config.yaml
model: "image classifier"
crop_scale_min: 1
num_classes: 3
activation: "mish"
stem: "single"
epochs: 23.2
final_lr_fraction: 0
Rows from block 9 of a small image classifier, named by matrix and row number. Each number is 128 + 24 x the weight over its row's rms, rounded and kept within 0 to 255. All counts start at 0. Numbers have three digits each.
After each channel's rows are labels from the 100 images, of 14848, where the channel reaches its highest value: "responds to" is what is common among them; "colour at peak" is the nearest of a few named colours to the mean colour under the peak. Only what is clearly more common there than usual is listed. The data: small renderings of single solids in any pose.
# sq0: squeeze pointwise conv (model.blocks.9.sq.0.weight, 128x512x1x1), inputs 222-295

sq0.57:115096156100182137150108136122166106145143106094167116071146088149120163145141123088133147131134112152122156173136155133186111146115098124149151123154139060151066158090108101175140132107176112078138143087134188142137126189
responds to: metallic; sphere
colour at peak: black

sq0.47:167152158129102114105147120144135147158123140160150120109113136114139150141104115117100162116150108107146146128099122083113083079135050099149094179195133132141089118165070114137105137125081050118142121154137129152150089143
responds to: glossy
colour at peak: black

sq0.34:200114118151160123128093121125119133114124144162114136137132139120125168172128116124124112110106153125092119121081109168123147112138058150131123142148130156171118137141107090087072134077105107117111104134147125063130131156
responds to: matte; sphere
colour at peak: black

sq0.76:140129124109116145122119107160134145129151100122160145128149118119148124127142105151122157143121132118088131100106122098126137121110110133148119106111171104140198109173134044149168170130152102110149145107108095160113126173
responds to: metallic; plain
colour at peak: black

sq0.126:139095135165099106138116126144134173120114126138115123089098145141107128161124140120083116128097133137158099135111134121169136138116130092124117114173097128113122156147167178135157151122106138085123145134102163105169089178
responds to: metallic; sphere
colour at peak: black

sq0.117:146127122160079126101104150150109128138111125131127115168078112100138139144098114131133147112184128108121142134158148118095173130108151090165125132159096132169123170098127120105173159168130107137098093145111155157158125021
responds to: metallic
colour at peak: black